{"train_examples": 145000, "beta2": 0.99, "shampoo_beta": 0.99, "max_grad_norm": 0.5, "epochs": 37.1, "decay_fraction": 0.4, "weight_decay": 0.08}
Rows from block 11 of a small rotation predictor, named by matrix and row number. Rows with one number belong to one channel. Each number is 128 + 24 x the weight over its row's rms, rounded and kept within 0 to 255. All counts start at 0. Numbers have three digits each. After the name is the row's rms in percent of the matrix's.
After each channel's rows are labels from the 100 images, of 14976, where the channel reaches its highest value: "responds to" is what is common among them. Only what is clearly more common there than usual is listed. The data: rendered dice on a table.
# convs0: first 3x3 conv (model.blocks.11.convs.0.weight, 240x240x3x3, each kernel summed), inputs 0-79
# convs1: second 3x3 conv (model.blocks.11.convs.1.weight, 240x240x3x3, transposed, each kernel summed), outputs 0-79

convs0.168 109:176109101136120150127143133118152145125139174122118078118205119155112129131121101130145121133175110094108174149111120163112150115176095132149152080134139109088113142103097094143151134140128136139142137095134121133098111113156135145116131112
convs1.168 101:126119130140155098159146098100111112129120151120077109140122148153198130098157131112108143104173112132132100165152130117156118134162145128116119162110168115134137104123148115130130140124121127097129109072112128117119133100122127133153155132
responds to: total: 5

convs0.217 107:121125117154113148125111152095110135139137104140141111107127123141103111067138132098103117125128109080124107130142118139072098098132136088150139135081111120151115120145163141120179156148121103142112147143132136098098125104128137123113130136
convs1.217 102:126155169101119140135170170156126102179097138096135105174109122107133130114161139121121117188060140101140147153133116119126150091140133167141121152133146152126153139102084130133172116090138099149125125118126109160162163144089082155130113142
responds to: five on top

convs0.196 098:127131163139127128112087110155177142085123137135114127117110153118113116121114094084142120154170095106153120130117107117128079141105143109145100126101168102082097160138134115135110138083089077180115082119157073159149132108144129118088129122
convs1.196 095:137168101148173138122138122167121118158134101129148141133173093142120150125138151157200106159115141082111144131124146126112109127118094128163090106119119123109131178122105115129119129179178138090121171133117131120115106139122102164131060101
responds to: dice: three

convs0.151 105:113153130113097117097131141163134105143110156103119112065136156137158068131127123115109074056157125160113111106161107159148112125133121081116133162107103122116161130120137080110092128157148128117108084083132148128104149114098150115159131131
convs1.151 105:126124122135121105119123127106159128116127150131100111165151146145127118114126113171121130128137154100085143129121151071106118130139121146109146162121116147126118098104159119113128118103143145142135095156121118152147124135127136101160128120
responds to: five on top; total: 5

convs0.105 097:131127108094158096087107112135119148114136171137175174114110158146147148131092155129120124154121110101092130118135141126125120147108134153128158125135109141116136144152105129113068114131062131126082133136124123098106064136140117153099129126
convs1.105 115:136165110099090138133158124163081105161131088165109117124123120098121110118113144144130130125122126135105094159137147128147118148081117141131147123118120131115103116141134180088114130170158131105148144117166169092132134137169135156160123121
responds to: dice: three

convs0.162 085:124140151115122161121144125106135128125094104151120129126080098160110163104097131136133123119148136152101148133130199122081117134105144106128140126150125147116135133149136149161109143120096145124111139083133091158133115114107128094103130144
convs1.162 080:116143126156145119139150120138116104158148155084128096115117095143120148105162141105156148153121111085110092136155137123086100156128126131105118079065154095179126172102141187175100132112146127161131162160198139139156093124171125080138104126
responds to: dice: three

convs0.131 137:107106123166121105138126093087116127123132109091102088154108151112135129135130132096169162127169117152111132129134129138133149130239124125136127128114129121133148156122094094126163156144138123124104123128149101127125156122133122130149132084
convs1.131 110:105143101125137121136144094094131131091093098142152094132155160132103115119092105150128108107133158135147123097167126145106177126149160152154142135147148134156118138138124089124137129124115161110113107171131124088093132125107110139117106158
responds to: total: 5

convs0.188 103:097120147132084118119149077176079114152124143148123140138123129124085153117097112148114104099165117055156127152155130079092101096158138114099114144097104108140104146083096161127143126171135129111144144174121131114139160148129128101133127181
convs1.188 100:120107132115151120082127144095093158115125170141137150127104130132101127108119117213165124157110147141127154107110134156168167158130080080118154163140119139155113122131175135149092125084102129113110129120141145135107155139140140135117117192
responds to: dice: three

convs0.216 093:133115159103102116142124098163149133101112127133146147134173078154072171121102152164158047129082133100139139117121147095160179134139116082098167132142145102115103120138120143141154160134093113114118097163090133160147133078134103125123122086
convs1.216 097:135126123098150112111134129114118097135073162191122121112115133135119134106140125140137124130133135118109139101107148149141192155087136096132122137135119136136145131092136120120116122136106152134147172109095095106145109108150133143143161099
responds to: white die

convs0.222 100:120139101133215116123112118098141106129178119193136118127134122115170135112107097158133144140088119155120154144096139158154123129105106139117142094135162108180103145048133140150136115114161109141087151109189138142151144120106123115148127096
convs1.222 101:130115124113149204158126172162109131154156143110129106087147095165136128170128140141118114159120126163135132095119149122123121100083156178118136125134103118102166129123147137134107139106101119146184114163132106148150133147098138086105127122
responds to: dice: three

convs0.186 141:122150117109113118112112128108161130126148124131106102151104116149116104137124093121126133095105137118216119169118113119140133106135126106123145148164145119159103092107139153087123130105130117132126168119119135145143159172133134129138124107
convs1.186 122:114120134135142114147112123063143139174153124137137137164178150122138113132135088105140157099096119098170106145126160105138139138133128092105125065146129116162126133124126125097097134122161097122155113127102132144140100117122117145122114127
responds to: dice: two

convs0.33 104:111105143128117132127097164102131143124109114129176101132115137143132078131129135148116092090131111113178139113126091130123159157079098091133132189146126113140105106087093101129144132143104109147118162123149115112127097103137090089094126089
convs1.33 106:143093175109152101134165115110138118161065120138099138079142084096121128102198139117142123101134115129142152129100124103156135098103078175123107124112103124163083132111093126132145087139143138166111077127145169153133147078122115131106132126
responds to: total: 5

convs0.79 100:123132136118162125122139117120102134124125113139100127116102131106086142131097073080157083107154146131091153119134128177152105102106147155118105044117164146114087117086122135114146155118126136132110115107148165158066167097104099111103126159
convs1.79 104:097145114117113104165116118117117138126096102120122081119136125109122149130161104143126156107108130127090088148127124122153144151156103118115109097088096132136137152129149106113163137094134142127104143108099130140114078102088100125175120092
responds to: total: 5